config.toml
model = "self-supervised audio encoder (BEST-RQ)"
dataset = "simulated sounds of rotating machines with and without faults"
train_examples = 39062
n_mels = 40
hop_length = 160
input = "log_mel"
win_length = 512
codebook_size = 1024
mask_prob = 0.08
arch = "conformer"
norm = "layernorm"
activation = "relu"
mlp_ratio = 4
head_dim = 16
fused_qkv = false
qk_norm = true
inner_norm = false
subsampling = 4
layers = 8
width = 128
positions = "learned"
kernel_size = 15
init = "small_normal"
residual_init = "none"
optimizer = "nadamw"
lr = 0.0015
beta1 = 0.9
beta2 = 0.999
eps = 1e-06
grad_clip = 5.0
steps = 17600
batch_size = 128
epochs = 57.7
lr_schedule = "linear"
final_lr_fraction = 0.05
warmup_steps = 880
weight_decay = 0.1
Rows from block 2, named by matrix and row number. Rows with one number belong to one neuron. Each number is 500 + 40 x the weight over its row's rms, rounded and kept within 0 to 999. All counts start at 0. Numbers have three digits each. After the name is the row's rms in percent of the matrix's.
# fc1: second MLP up (model.blocks.2.mlp.fc1.weight, 512x128), inputs 0-127
# fc2: second MLP down (model.blocks.2.mlp.fc2.weight, 128x512, transposed), outputs 0-127
fc1.453 108:481477512491526558497469420504469455452463500465542568475521491515528470500533561514515541492492526494475468472555483539549428576489539583482460641464490506482483454451488478591469495553525517484495530541482507516446491479541534566520458469512531586472546503510464536498525518462473540477462513381512518616504470530481516499530475528518488489496484399503475511444471492513473422455494
fc1.454 115:541550565486521501548479513582548493490504505437505480484524454544463448567485542444482563568576474522535499341548465526471533486471497525515523495450442493467463524480503516526488577471440521463538544468549549492504519542534521509530458488525448468468533482512594517499463590423481499424535505497530529511510492547468567476551504542459552522475516495524487513466465503530489552514435
fc1.455 079:512511503455482506431449494472451446450525464482509493491505512495516372535524484437481561504568465598498507493559591486548502572473545464475495513550474488480464491568497470527528506494522556501490493481504472451451479531510475490479551517500509531552533509547405607543523536500544524448528462513480391522525493472534486431445516569531457538525504547476538512565564461530501512486461
fc1.456 130:534509481493467527549550557563469485539454453529508512388566499504477463530516495405535568509505471524485501467553449549491522522487513500521440502504508520478548422481524521574546493535434481447552465520496468498493497478504539464453508452499541504544495439510447529500564538547553511386578458461529464449499496505563495478482533535464428491538540467522435535428493438559475500520558
fc1.457 099:467487572498484536550549497573505517484492499514544526513580445516477427517501516437519509468514512540451541488570474510523492499541587577498458502501454490537480522554532461519486541563495573430512535443503491469506491529503440538494475483562436495463500441496534513555445529479475528485439474494498549536507371552484492497436562545442487554447438547491464537452450540566480449511500
fc1.458 090:495463497531488534518449502502552501522463473491555456444529475554549497497530469466507500472562397578570520499497518476567474431539538503573443547459511499440408508514494529526454442541482545477542541523507498489494484541531460496555507470502469533452558390492514570538479492458497450552441523493464519509490489454443437483481484626509512574513501491465518476452566469471477461514495
fc1.459 119:483511554529480496441570495561497432492481451476496551503501502512503466517502563485507479637532492451492517514535560479579430424457533514481533530487440510440451485499472473519539486489439520507464428528470561514501504488442466516501409476495504553523519477505479484518560494498518442527509520537459398513540498505458447546491536484542555464503498461461536538393524460561457579478543
fc1.460 125:486541509532539532487484563488526474497475442444598482456487462458457450587568473437498505532526479461504592454559550557490459584463568523482536493527410470515435529505595522510506569482500496432495478496471542478527455512459490454503450557532455475543518451493581515510426543470495477512480468488526451519523487455458475462514461486540524517525494505453469494502529464559548531534436
fc1.461 073:546518458491523538478490474525534438397394431445511484500563502543520435513496500448483604508489432572461489514514491430555538488523596527540494529414441411466452547548524491549512511536511511465532468479494543464456424461450475508499528477566528512539586441478506521557529489503498493477455501529478481525548467478517463531451510537496547540517503512502507519535470537539523513519536
fc1.462 102:429504506533543516470523453491528453522502474475508454481540528511565429517515529494541526492558513529516490478608522534505508528496532507514447553476430564393537562598499491451508520512433573481485507493548486430471423509383474515557528535503541501501529474522431545528537446510429491456496516462488449452466513494528519532488512549515543467504514448453552517442445509555513504442507
fc1.463 089:492543554467450489491496510526527420431477440474508535491516526496496497530444556432487576537568446518451528488530490523612438529534530517511497542453477513503460489512508440546551510530536512478515456416480545483451495543471496550479494456494541556527538467493569468477512565552527541512450466498562461497455437452493465515486481579432491545575543485501550521452484499579431487477440
fc1.464 092:468521517508527578475457475533500481525469529501532508524574489528514434503531541508504596480512492503521547416524472551505428568535554536456509561467470445481477463495486519468567479543497638487513470502471468452533446467464488504554449547546463510508585500504475582469472583492443505432424511402494473539561513463489489500492482542475457472513467455465502493510458477544504494515446
fc1.465 084:484453530557506528464571489430495450470438460512456564492591590529485490496443483455480487529534505555465509466574474566520500504535541486511500563474467445491453472488512462577500498461489489468519460492522535496436489525521527562466487439530477556479567408489512541503498485464377454479487475497497425513582494487479466490484502592496533503519567461499471500496452522549538436532535
fc1.466 104:412552543566498528451560439515487501404505503471515490501564520473536472604542501425503504494509545617520506485536472488570516533481491533490505514415513521531482464460451386567485512528495556475547428484542532445516485509512454534515497464503547470569525508444500469505512458487536569489447522487522479573467462501547527498433508512457498468504412538480516481524504513509520455517528
fc1.467 126:546569554488462496515488547622514480480465483499568490495477477543495473535553512449548531517523496480459510409536501477461490561478536512543445492528481485450430546448562495581517491512470488491504500547534515463482493498494550516499452500572420555451559456508513503454498547466435544462530471423546548457527453534417521484535481577452439542472487473524508492500477495542486506522392
fc1.468 110:578510546470462568460539481520450433434443438481529477500520545545479432480480479422489565561502458502472459521548479487510464488524509499522422502530498509468503503575544468558536513530488587411564552512480492481429485545530483456516469488532475514469545493584590490466492518490446530458580485492474491599525469458504501505497457549472482497498558469504473532444479525563475499503566
fc1.469 087:492511470507447566468521517526496407485516454478534541508502533542536451510495464420557487488514423499519508524592538484534449413457542483557513601504451564520499502558541495542483587526499534464494467481469461485506428476467546460507512509561556532498560464483464574558533464483518479500541525463446421487491510530498510540516473552560521517487524444452540535503498490549406543514448
fc1.470 123:502472534540535444523493485508530486450451511459466526473473532575479509558454493485454523543561464554514478465465423555537507573542566475596447461423479510438474543458483510482513563476461493491474471563529500463520475434507520518586498510487420537476544544515488490475544486510453450526541467517484558510537464499587515505536511506376482479463490488500489433495493563494464505582558
fc1.471 094:462524520527483518492448525523519489488514519546507528480540489509460390474479507495460527557524502497505497438559501597525451531547542434550444580490489456473467475461510516557525532527513557454539525465474532430476487577482496536473435497549481508495559452558532522547402525470414479472476474512553451474482431441492514501407475536542513468524456519478511557523532492588537442507461
fc1.472 084:437580510533539566473491488538477468482479514499513484462513508490504407564500491478487540471540500553545573452562491484508438572539505552462464563395464454472444514493476383491523471515513549445548451551477485439486444519474507492575448444556496521521557486474504626501421526511530475507470495477452486524501463504473475462494528557504515474556493458458473514472505510545489533487507
fc1.473 057:511548551490426598505486473566520412452482442533563474474565503500557470570525491485511556510523430509499497508462471495503456508540606494491487550466444474473401469530507495506553517497505494437533483474533577424465474526428439535499535482498542528540537428545565537531502519452506495505508510513603477548504486478523468497476577556476523498529546481460492494471516480561481488550489
fc1.474 062:522511524515460623443437517537471496414514488515548507434579491485467442552536461432503517506529481543520533493505483457508453493491576514459455548564472510389446501498484443534556545564479542418551543516480501422470492501531483569500520513574532472523559439520548563502487515525513483452491489492546488531496481455538484531468539580493554508537530484516503479485521505571498497519447
fc1.475 107:499511553487499522440519479493512412528495518541505479505543487602552500559484543455479509533554474493501466519620527551518509462510499499445463565524442428529481481458580437576470538478444548450483536450550479486494513516517488581527511455561451459517568458554451489516499450436473498476496444523534435455493471582460467497497514510494479479497551448439576476470503507564498510498505
fc1.476 145:531555544555426524460478572404489450451434495482433499477506500480493514582500497459552574480559445479488479453511481508494481550525530514531521483464545529444516469524529448493569436511517529488521529526569432491542469504497422533502440534496521543500493503528574477472547493540515544539492436487578493555480496491461513537506486576473440540525497412525576435504420470500521466469494
fc1.477 100:484576504512479494463513484501469450452493444500474473516559506482465446616566446513482495536512520556556578465494478557585525557503536495506508542391479521513508416547489432508485486475524509438499477501517455391498512543502509502500494447492473544504597501501560558505468500479470490470463543509452431542492505562587496480490575501456475523463497479450514484445500565519459528491477
fc1.478 106:461594540521440533504513555506438502463556463374496543468470538538478496483516511354488552499495460520540452493569460530449476529541526485562539527476468429472528523555541486523530460510509602458483526487449494453541476547496488444543455523500504519516502534513472457441465501527442556469463488493452508538493471528497490490514554538504525582568480523491460519481542463525458529489449
fc1.479 132:498510461478517523417511531471512429467481476497541544492609586497514471479496541509487564599513554477501501492538492547500464535539468520449483520452410519513480468488475453461545572493533542481489512452465556457530458493389462483481496462532512538490539475550514532575536486467522465512422434427514502498497540508471514493467499630496533484538504545470484554529449469517489513537434
fc1.480 051:508483546500455548486405511498470473444444456445586497450507519500509509531521539392498501552539395524566431493545490547491485502565535500487470528530505448451461473512481468528514482496560543437522525419525534456489458571504451490483505528557498496570554523473535525526549523447430478466511452479558468522523485466461452475493559599468514524500480484503539468474556488564477452479522
fc1.481 078:476567505488524537477505457514454413480455472515562473496514456514507426561515534476504539531505502540505425561559581424551476474509486545493431570412488493470483430482494478585481542521521579495487476467547550459484496447451516479526492447518543504565515453498545509525542490406511537415524459435532524537457492464513435520510545557477497488515549475499527496479563500552452467512507
fc1.482 060:482513499524520554495537447533496420476486454456481527450502537462528471523516522427543561499523520554510505472515447421561483458542558545473495580554573438481453417514488456525495477532524565440531511418547517452452467530498483564527443448521491515501524463491520505469486533485462482481593490462500486536547524477523429506505576560453411506518479473532517492482518471574440451476443
fc1.483 130:583494444513514485515522498555430484494539495482507481488505490490483425527526587506464599468519511531469491456493556483537439575508518504512571502532491452512495496523553449571489462576487496440499528511485562528461485481456473432465551450498615544600495527461482535569553498524554481470523515450492428526499464433455494487508509495498484517443451456494436527534571527472503455451483
fc1.484 083:513524562529434578463531468507448507438489520477511502499536499465502448531540482449500534485498479571551470488525479493494443503538537521466477547497548438451499529566487441531532541482517578415602518435488530469473438503476462539477440496577511476577555441466513498513514478502527483469525481419507447534501464521521480514481560612471510521523485533452519509504537551618462525475508
fc1.485 056:451498529488475545476517506536474449441450437503510501460514517521512483628520471452526495546538491558468525435580524501543499603470515527479515553448506496386463507448530446559500553509469503471545440462498462469435501474525502541552464507548452570536536440521503557499534536493528488462509475516502503511549472468495495528483533574533550500556502535441454507500530457595429472502465
fc1.486 109:503499480465535494519427594515476528511491520531475514531528459496527489472556514493508500474524493616565465410511513443525476511495554482505496548461574522419489455468457536503504553520474584519515466417451473471420519495442471472474525548532520496587510456472456523516554479472501511458467486411547472495506433538481436519511552558501515575580468540443441525500505563490510485511518
fc1.487 081:471556493536480518504543460492454445488506435483519515464544515465492470512479513454488492526563489542492571471596505453575465475467535509505435516432471484516458534533461432548465488534470583466582520555538476475457499534443450559444489478490418503488517475538504527542482513483436536519514439483473454544508479453443507482424602556513552523494429555501480486441508488593519493465505
fc1.488 116:517522485480467488456527483522464460490370491564554512499498462455522413458535540485479545489523491530570556449526509454485524505478496511534499501423471505500517412450510523546489509488471496518526433460505488497461448520459505528517537511592553517614467408485490512553567457470459490445469469504534468498545469478474536540426564527535487541580455535521511498496491559545499498548426
fc1.489 118:463509519543516604427489478500494451409519463473555475480503521561503448537480479512564557498547500521498478514517544511479490506489499550490409629519551455507496490543527484510519484585478559395520474502479531481475514497555506503568448490484492510514484464521455509497541497525427486495531491519502448491507473447489534481485460626478525507475495460510546491502472510623490515417557
fc1.490 136:433501512549510563520507448449478486434516488495526516509498489512458433468519455474459488539478513564493522494488433447543456508574535487453482539519528424483466440504477512440505536570476599506517445472547581417438497450490510528558410520518518489578512522460469487507531528549500461491451439533470447567540549505516536514487507509465472488516534545525524565492555577545437448475543
fc1.491 101:585500506512551509464471489467456491442557496563489518484484510477547543490531453511489505575487450534481488462559536483559486541506488457555473547439543537422476503518530477596567543482500559469491466435463577478424510514529538479524508472454486474505510476546502569450540480570502459537573549450469465471516461492495473553496475583523569484460520513484489481496536469591436456487422
fc1.492 119:475511526555485544489549424499503469446444506492554546498542520482489419470547478477461493504467509627580480511481468449531490559547494510475448536531482438460441404471521500455478542524487531449493437422512550422511457472467497570520404482504537495567510471469474509525552543474510489487418496551465528527551547525516524494465481528498491473542556549490501516508536586521460485484534
fc1.493 108:403518547559447509510531484516498461416431486499508493466477548519472533511496490524558454469536447561477530452470506462493514515518509523483466514440508510418452542540524528457466606488425575532541456534579554425447491517508453468529417521494489445500525531501475520490500492484527441506564521514528467581538504484478405542539519561492533452573537510460480472509524527493535530462552
fc1.494 116:544507484522472495468438492546469456491467446466478517478449452553474505546583547443472510522529522454487557434506516492525504555464579477548507532479446507558485471499564424495533539575525520489492445507541492470533473453505518504500452415503523520553523476574529496474485510481556515536576398519488483483517458489525500499526452533423421599516508436560470464504492519501439479561431
fc1.495 097:432587514470440526461475480490484498516517498484530522502507520542536418506468483458485452533460480488537498503503465427532397425520570501527486530520420533392489537569616522478477453559515492507506509496537503423517436516450530477510482534516532544474623455567511517510544499468417557475444502475518474532521499514523438507482477515537577514501507488466543473480515495528506529470477
fc1.496 074:540529541505520547487486470520449457428490539521563526404533451554555452546502449474537560500524461514472487497498469526512455454543601506494488562503437475416445506509556499531484521573570533462573536432514532433507489508509499520529475510517460523521557448499488556501564541471447494546473524475516439464503463500542515527456479600412495528543498490468441490491520496561492435513468
fc1.497 068:500570498472509529476502502519479378451473482471491463465560507556486392547486507436508506554515484522516516534554489464560452478478546529502458536460504494449454519557493373532457557516490561489515432451517521461473480533496473552533530494498550475512588490493525594495448535463567529470518501493538510526468452490543461489471483603476479494512509449524533517492506542585459550521501
fc1.498 102:468495510581451493475465490502470414496522476452469482435499453526510509494523487488496665489493457546502542546519528450493445567486520504482508542452486418475507511493563460468476520502449523483564499526545529501478516522503471476598531473494467470504494409486506559500511511533423477551562562488460449524546505499478548490534441513453506561474492529536489510454462469571510549425578
fc1.499 108:500504470553477554474493476534463463482525499538576511466482459443539482518570462447492453544460475501466549457517467427523477509511527505484500517503512509489439478546501468472458562502551480512590492485475561503472530518419515491525504575480551414554507505473574586527534461450534487480558350435534450538507430452527453471526520534464484482497535461508481540412507502501524495522545
fc1.500 110:513558443497488533476525533549470505499436422486558535449482460557496558520534470474493538487488471469473546468499556458548519500506542480572408539511395501443480484486535532481499538484453576453511538474448448485555471500472428445545528496496572497551515455427461510541534510442510464503450454482596464514523516568443470525459517539558523527506483526468569548429493492458481526522520
fc1.501 112:484549541538518498511477506492465533482510482534487491508450530543516461524468480456457455509470515573420524463491406523552414541503600496519499515539483460479435533469504443496477496568495563489543508436451495438429467503519548549533446564466540497528594502509477526482471475513452548514510473410536448520553491505454488494507516551532492574482504518482527559454528555576471428426474
fc1.502 118:511494495450473533473468414547490539520513497510553488511493513572483479476483497471450548552471471500525585449592489479558475491518571501456494553477553546478473429490544477556507528520465502430509433489558474501454430523487517487520431529519591484558502424477536598541507530449432578463471456499543502451529459496456544468458532488459457493558536538484517547504577511526496462508484
fc1.503 116:499532562456463553524490516471498517483468520460511539486534481539455554498475506402448504471586408527536538507458452523520461518533498515495547494472523466443498547486623407463501523569537574524499507467523453457498460521484499426513517536513508494558530430452528462453513478538524521494494462541473434524569499517440420507451499570445513498569491493496596511491522472518515441514482
fc2.453 104:434498536437510488474444577465569507498485561485452530549522474437501504521529493531457532503493476522532484511548517531533496444548530476506516502450530449496420516544487502492525477469497517472479498497468497570439486571530478555453423510538448408475566430464504515558413477478518513496491462529486524500480445516505430571478495515572510427464529554496480441521517601468528519528394
fc2.454 118:473531500536465566436438523495489414417548549519523511446489483483512540558540502470470469523474424510525552470483516486523399513552521491519467539552419503483505456545513457539562449588578460510503533479465524505487464509484491521541514481536507543478500469484476561475409533547505492545560472496420422521514501488475472532482551492507535564478545533467530462500581476502517465455408
fc2.455 060:487497526498457450459429451508551521592470482461494509496457517473504573416513479617493532504532432525505484576472514551503452499502502471533515473512528443539430480499538517462504504511500484531452443523514535500571535464528539533503392440452515452455492510413507423492526511468538458477530594519538494525510530473527504565435502566579512500451540556485529520528471549490456511496503
fc2.456 139:456539513534536451510511446480444549432492526507505502465509509543527533452539449533501394521537553492463526529461489466479496490535525508479522496592568467511511553480452452490471480525534488529495490461448470403494476516519540518478508454469478490444486520562486518442562520437512523619394483447470581549476527463488462517488509533500530537534449524459612475528526481568506545514471
fc2.457 107:476508511425483544416500538448465538533452416489430453526513472483447604512467531551552508522520496529550428562501470514537494534474511513531496513471561499502446510609510501424525453478528495485510477427480532506469503518500544500544540472513581520483478490451495503484557461507467507485523426557469554514474512533533492527479618487512531555582493471455537573498505527494415511486474
fc2.458 084:483517442518417498519533431538505504499525496488507483514538480457515508446485455456489571475467501392446534551516494461500435528487467571484518560469543527509563501448527463585500458499493488513496485533522489533462483561524518502455470482455562561516467531594503489528440494532531542509445543491515613552446535469448545414508498558503486572598467546494456531461497482484489502450500
fc2.459 125:450487557502425550468544495440446525482491484524526528492547527544479551533477530504516392430461472521458470509432507465496484487582498553499477459524468602510528475506426468461523492475481433485527597466464500453499504482530428516505556577540525568405474487518532493476501533506427459503458501469527545478498525542488538459518539506537475541585518522505425492493427489462515534550489
fc2.460 130:430475448501560446468546393490459515560495535560478491475486557484509506499524501526503439494409568501499540519473470426532562509506514509387542477513555533494476458451452539481491470490499512511500522433497483516517487529492589488438468571479512426500523491497492537513522508521471479539476478514489636502507510561525541512498563502538475506431425496452521456576539513513439524507544
fc2.461 048:521525469505491499490527500495477490409486488516509509507519499509483556421514496510476498427505421543489498533502490447552499475503609472502551465498472518528457487439500473428481485428412539435550523540516546539489549523470494506524558565503491424537471529559523531462530519485465529542490485511508582563510587492486464496478539412476480583466544551528497519519500548395412464496458
fc2.462 098:465444427460552520575509511459470513526466552567446530555509488461468488394543407501530500533510532492487433500548544498506527514490471478576581452543504514511576413496467480564492425495466508504480459562503471450531495510464507486478468525485525422472510563531567523427541489491450547524515512533530462511479558529456499501514412499570492498556525537517484474509455460465501440477469
fc2.463 073:469508534500582497539445528561542581504500468482503547458464535458517508591496495573565473505507520515485464532481429464545511488544509404495534513442471551524524479481469478511537530539504499427401481497529450448468518515593575474494454513476553460524485509462485502534505487528439477461400492530420528470541561503469490548505492602459533526488513460428521509486505489453454508504468
fc2.464 089:401527492484565497474473530523545494498580534523530489525471548519504489457548479538509456483517510507559488525539523498455555498462462518500470511509502477427590559539467567454539456580524480540461450462467422505558502428457480456537548519491436484469565452471506499528568561548433501470530533476458472421500376474483476483499493515492509490528514501587499517517499493568506455439525
fc2.465 069:542516529529480549526580504377478481539467525509459487456537514531485498558461548412510479554429518513461487496530422447505494528547515571437451537460491514458563530588496499482471468530539472508550595512485536456545524479504453446518509469516396517537478461551493545463482537454492592504514507485496523524519517484548538491464562487500525423531471503527444440517481430540498505485510
fc2.466 105:501575474480508451545456470524487504510514492433503481518504477519559566531467489570512486442429438517575488485447491526495439448435497443510529520540481552480477588507516520483460534571481409478482535492452554518497558472424596493515537481584526513481412522514528442475412540495525462459515489526473491565517476472542447528458544466518506514513490515542446523522552491443549474555479
fc2.467 144:489477540498534493428517485523554501444528530508489502450429499523480539533495537462526494518454533486531526538550534500496503483484487458503458547432466450510508461447498470534597415553517414506517560473520574495479521535440466478545523464517478429484482492367565556500491580482501528563527555425459464509503582442428484518514507471528547519506514549486527457506500510526557435489453
fc2.468 113:458511507549478465472481464607480444490547483548486520445480499488533518573442488475502512530424477461517546448564544481443468507472532416540477508583419506506514526499477475462476501493489439560528533469524499536566551486500550490513541532490447482510496521507553492553444473472517520445583491426554481460468527498573557470412529460551500441440457492498551480468456502540570509536522
fc2.469 078:440471518575488517462467531461502504550543505503488447472518446468482542490503530511480477457502480466497485557543448459497444473492453563469535522551503495519514518480484462496474456535465519493501498501450474477585543600508426393558476483572479424465479537509526549412463525511491483521496576443499512498518544490489520512601429453503607502524545469478427565456464500460546526478514
fc2.470 138:465478477481579553464461522513502525531627516514522505547472467494483504424523504502492553528467560433578506504524483503465451452497432433478527543593525455551510472541455519546472517488568386498486500464417442557506503514508543475493474483472532445574505510489496528522495462430502490520424522496529473513507535471500479522491505488591524448536556494490494498536585485551522448468455
fc2.471 087:456500505431469472522493453436450526522438531574437466493534436557479499506501517506455457492571509543473465517516548522540556480498451497512468383523523527453508462528491509519456513498498584538480484456502493510531534532539490493467546442495538583470472561614509534530459507558476493517520477506484570449412436493521478497495542521510551534525526496489486529479391403541513491500546
fc2.472 075:438474494460531566469474486481555556475573569571518465496464507519494441520456528492499500453550549518560525421527551469531519500438517504513490530459572458504475533533483504490564476499469574500469441460519495544549516505476412591512467527524463479381502464432461525515498510487513495496468562547559485436473437493471501448519475603547461466513529476510537467538538541547503480462490
fc2.473 041:481509566486531575444466588532540478424533450551485541523473579474480484596505435501540537508529461535464530499400483459561526543494501424453479525487458469492472425458495446500554540520512517479474487580569481478481526457486453450544537431449477565466536506469502473553510474433506527451460541503515500515453500454539520511454495507503525576497526495479496508456492516535470548537421
fc2.474 041:477520479544459432500473508413521514494486529520549501486472428474519540474527568577553485546511494494491476527497459634468501444514458444466574467512491557504465497505418422476551543489458569510525431500506527495475536483503533473487530519512499458495433555480472446500521517568536537541542503507543475592500529434483443503528439462523497512493485509480484420534470485538560527599521
fc2.475 109:542524482537474550518575535483445517498489412452510526497496518500527466498461516494489507417460485548534470504560526549493518523502502602513500573472531504497487502582467563443554431465470491518507561500446480497482472549481472436598503502575434501505429491454525531447541517523488528452429552443509557537480538510526450496486517464577515531554518452505440495528487447427423472492507
fc2.476 168:468422525531554519534468430460517590556543523519456507608451488470515471359460504534478456503497560476534472553454503547492487477503527497495563526481506533547463543503480487473396533497522564501496449466444493479461471491506477508481473500436527438543478517514493466583528446518500484504420538541507484474523546502545491554480484467492494437538486551477497536529509508483412499517589
fc2.477 100:504559524511498408534531510457436507626494527445495481459519528469528558549500542532547552534500499464488473515516488554480456566478544560509522499466538517454492542432491496516549467468505433530467491486502496480425472505495574555564525448519527564510471483520502470502445517472557584596446556518486470559443493539504451486441504488550541512479418453516511481570572491483472502497474
fc2.478 112:508504518542465464595526464527485503551534545435503488544448500517564497521523412479547470511434511456461562510466471417458448458483526580485590517542493506470509528501461432552506530495492506499518489473478543509484481493527548448503489428458554541493492551511474468540454541521502460495462544494486618492434451483523491420455471551510509577584455559527461498548547499527533476512462
fc2.479 148:479475470515546486499451605412519456469528563486485497561543489509436492532448472496530500445448464476521467490437421489476534463485533473526537471557576554586527521538482535475468471482517456491447460510434535497513555460500428497545487519565496497465470539412489544480411501538475520532515575556505558468509480514471583492535497511481470458450487560544444450533521535487512464513456
fc2.480 033:568546457467554511457494571478523454533465541488528470497464495419460403528539579582443546524529497433455483473537549543498470552480523541470501490550523446492513525482514550480596445521525493545487587476509547525505506482515555462522460500511459520479507499458494486594484494522529495479482583469532497441514515482488506497504557480544438484485512414526482419513458467533527482447406
fc2.481 062:415593496538523471524502520535477537485510579577501507475489455488515549495552501515437553452488450518572479505488502425540504538453544439524522448487537452424515580438451494543427484448516424523487476476559499542517559548491502477531558581486471440492539485484536539474473530458490530543536426457475478540461446520533527494488534493531514430485475499473536450448550526506575469505513
fc2.482 039:436476499551465501512482459419561466500542541497429466481452498500536460497498555599533505499495523496570441560574592496504563515496432466470590487515490504538444461457456532537603504457484524473449473478503494549514527510517452461520500443573460504508464512523495490542475418522509529536535517485570463530482489436503492483455483508577512459459547538538492546468407482505517539495501
fc2.483 144:478459525543503512475556461542526543447529542502415549554452508515502470430499462544546432536509504507462480465480538511493476543503504470512499512447583535523457445521427472528519499436526520517477476485536579436487555492526476512471493470446491435490480594524427543484482465425452538495498517489516500433452431483554454494484547597554502468598479569506484493485514520530437489538561
fc2.484 070:462513556479522522459529469529524452478536488492495482534467488523515544511464493487597535466444481538497510453512485428489428464448513511507531534526570581504514530500510523529466431487526519469519496495580552614548521402484394484500504474490480512456456573441513503503423443487519478457536511457472522436494524547471506473521587476531490513455438474484582501486523549488534502410468
fc2.485 045:489527467461501518584409441546543509551539500469526509526479606548486392521483512498458529516544519486457528511553548471489524429406494494471530552490536499505490460493477554502516488503433509488435464535527505480537532569545583485461462461466524444485529513483477471518464539499524460434507480561486540552549445552494440585493490449441495473479495481495585554422530517483512494520488
fc2.486 104:506531521457474463427447530489595497490512547508516490459553496437521551523539610598473578481570419472505464503465503487497504573519531507507497481461517478480431474482520484437553457550525489494494549515462555506519555498555467511518473466438522591435491458509540416468465533562521470544457515517456529577492495479533436508471520473518549488490494449484510487425485518486557487532452
fc2.487 067:448465468526471411505485482491542488485500490501447456554527467439448517528501457512594560480506485483467541469539518500526468507418501556522467526478523542562487495495573503521546590528374448441545495486484532563477502471438442533522495508463432496521496453475459509441559501472479539487515545514521474481515492514469498514517513565576454561549521583526493480483409586477481500458505
fc2.488 118:475502481562526512510497469465436502476491492480459490442483529470510535509535439535515491493515486489531523544539521402560516511483499438506544544559411482512497555513466455553503436491450487534522479465518526461610585439470576507552483452437489501484536531481446463498515566541527421483558446560498384499562509501559536511475543479523507506473485481440528489493514508547463567463437
fc2.489 128:504473492442505469470488535544455472481491476515447485469486529539481499437454475450518514488531465465545571418572497511541502526500527556474400527483516500500599502519515527536530515515550542529438434496508434511550432503508466491474483507406484514537535503519512548475530496548442501492488495434483562456539518535536571432549590518442520513497512519468504593404569501549458517456530
fc2.490 142:468529507413456429495415549474489433530532441493488541473547481478501533537541502480522571466543471434545469505523533584510510459441503496518527494532524533494547521545542542486588529511462443477516438517444470549558477511472469491530551463486501572465496448536470516499532483506543525496602528570485488436477511470532549481500472473520506434494505476479412500493399492499524568488414
fc2.491 097:521531507529455570550451500510467537518494424511561506461489520441466516500474508451580573469569426444538478479505502492486536507487445458506490559505490581515610444555477460486551495480586545498484484459510515476558516531495513384453475461485441523427506509467484486476515560476473457471533511581498514491492525511487487499561560503456467489458476572441457526521459504551496503481424
fc2.492 126:461543475432498520467477562521460515499550475481536560497543455445533523470545500520525587430551455386540501506493552540534453450529489487502563486553543556489574489494505525473478514502435426487536476522476474562561505556467455493511479468494550576457494437522534510523500511482528526497573446516472475473483460504514505506509488446521497466516480475489405510454393504532489549485392
fc2.493 102:436369490405532504513538456527546511482548448544596465494544487534479410538555490518429514391499517498527491472521524447538493511473522484487523418529507503541539473487461514517376492475492502444522504501503514498543490462501520459548496513553475486438509579511491547549524486528492515528574485540510494468465515483498552448530480498473487454455579546417502460519507459488480509540507
fc2.494 119:479528525487480463512512466434470474541418515471406540517477475503505527501425504554516555488500538492386488512546522483461545528515448504530558516497577470480497485486543551559551498512446482543516499513557467474442495526445516458451561503508457514540507588450479460502450536447547492545439571508487576479481512504475491489482522487612525570551390515498504468487506565461500496510535
fc2.495 094:471562481506435518513458477469453525493488587547510579544524487503518518507516486446480511420473402487557443467461494541481453515508500515493545546540494480476490473476583512506556467488394540515446514545543529473471546521493495473511510495513430511551516553553460521512443512563532463602451441459468447534504603491561541473583490489490507496535549525482478445500486474446541473539481
fc2.496 060:534457529513544506506488525405525492544464483438514515479550551534447502610502552520539548516492552518449474502461478468455514505528457540499514545543567454495484434399462456493390460490535450509508574475544532472457490501563533516530477483478550559440477519528518484519533469478508514493410560496474597531468533528521546521455460518578533454468441479500499457528495485516490459446494
fc2.497 044:504503513458515466509467448531527499556507548499497471574474506547507457463490511610590496486532552548484477505409488484429501454500470542492540486551477478520510491575460546462520531531508455516500459447547546537558492410495500491509514422438556423416485511497473427485571524520486480440467491547487485466564515513477487495516500555462494536517466427553447503543487534507596489433493
fc2.498 092:474514430502530503513478519551453533492478508488560509427525540514468482626503465405527515520505454520530496430483531437559521475536610467510475569434522556500448479448495493535516537476456513449583563545513497507469544465520433578519531497497475494489477419517512571433488495466493453460484476519505444527481473528538532500479573511473541447469518549440557501428492514507496499485469
fc2.499 105:514509453508459486460450494499478568523506501550506521534505517523433531480500513488513485444499474432498477477478501457508501485484536543519471439503468522489558472529496526468470530578442416573508466422471462529505566511541444482480559501555501492500550404513560507471587487467473467461513469433491482460438525561601589552463508534532561441512482492459576564521451512464578513471492
fc2.500 111:481399497517509464483503521512548506469480536427547510522470519515541509472459472461515501475460442491553495461541533524537496475457537529489480412410483541556444522447578495536532522500515565435484502563449551478443501522478465516517469539573533521493499490478430505538449483528506490483472550486485492455580460512430486531615458468383452505481538513478481534502570516430491457515533
fc2.501 111:602474510473467496541408548509549458490497505447469509467530489458485581473476523446481562488568480458479442482515483539522535542483529492536556467420484521472484500531582567513539513489516450506450425557465496496507559517539414410489546494468518569495511467472501487445460473483597509473539502525481494511487446526549528527523471511420506450577541470505528540504450515481520554533438
fc2.502 119:482482542425521492499434580444564467499502556519482486533472527464478578504500582505399550471495510509579519490472468532479497514445469509535455441478466458443459479489444485514549521515496521488453478541474517504486559612499460535560485445541538564423579496475519515553417523527497565469498491502485524551471463494515456548525430500518454484540471485503473531523505534416562476504465
fc2.503 127:530479539470510433485465477511534508518486514454396514513499502456486518492469457446500498561525457475423541447494434523487507495524572510556510520487446557614470530494559433503553520551515482457450481477422562469454494479538544510400451507487512466500519514470433494463524465500515502580453561519516598540554547561494565490507524494513488527498487528509458473514415564488481467516545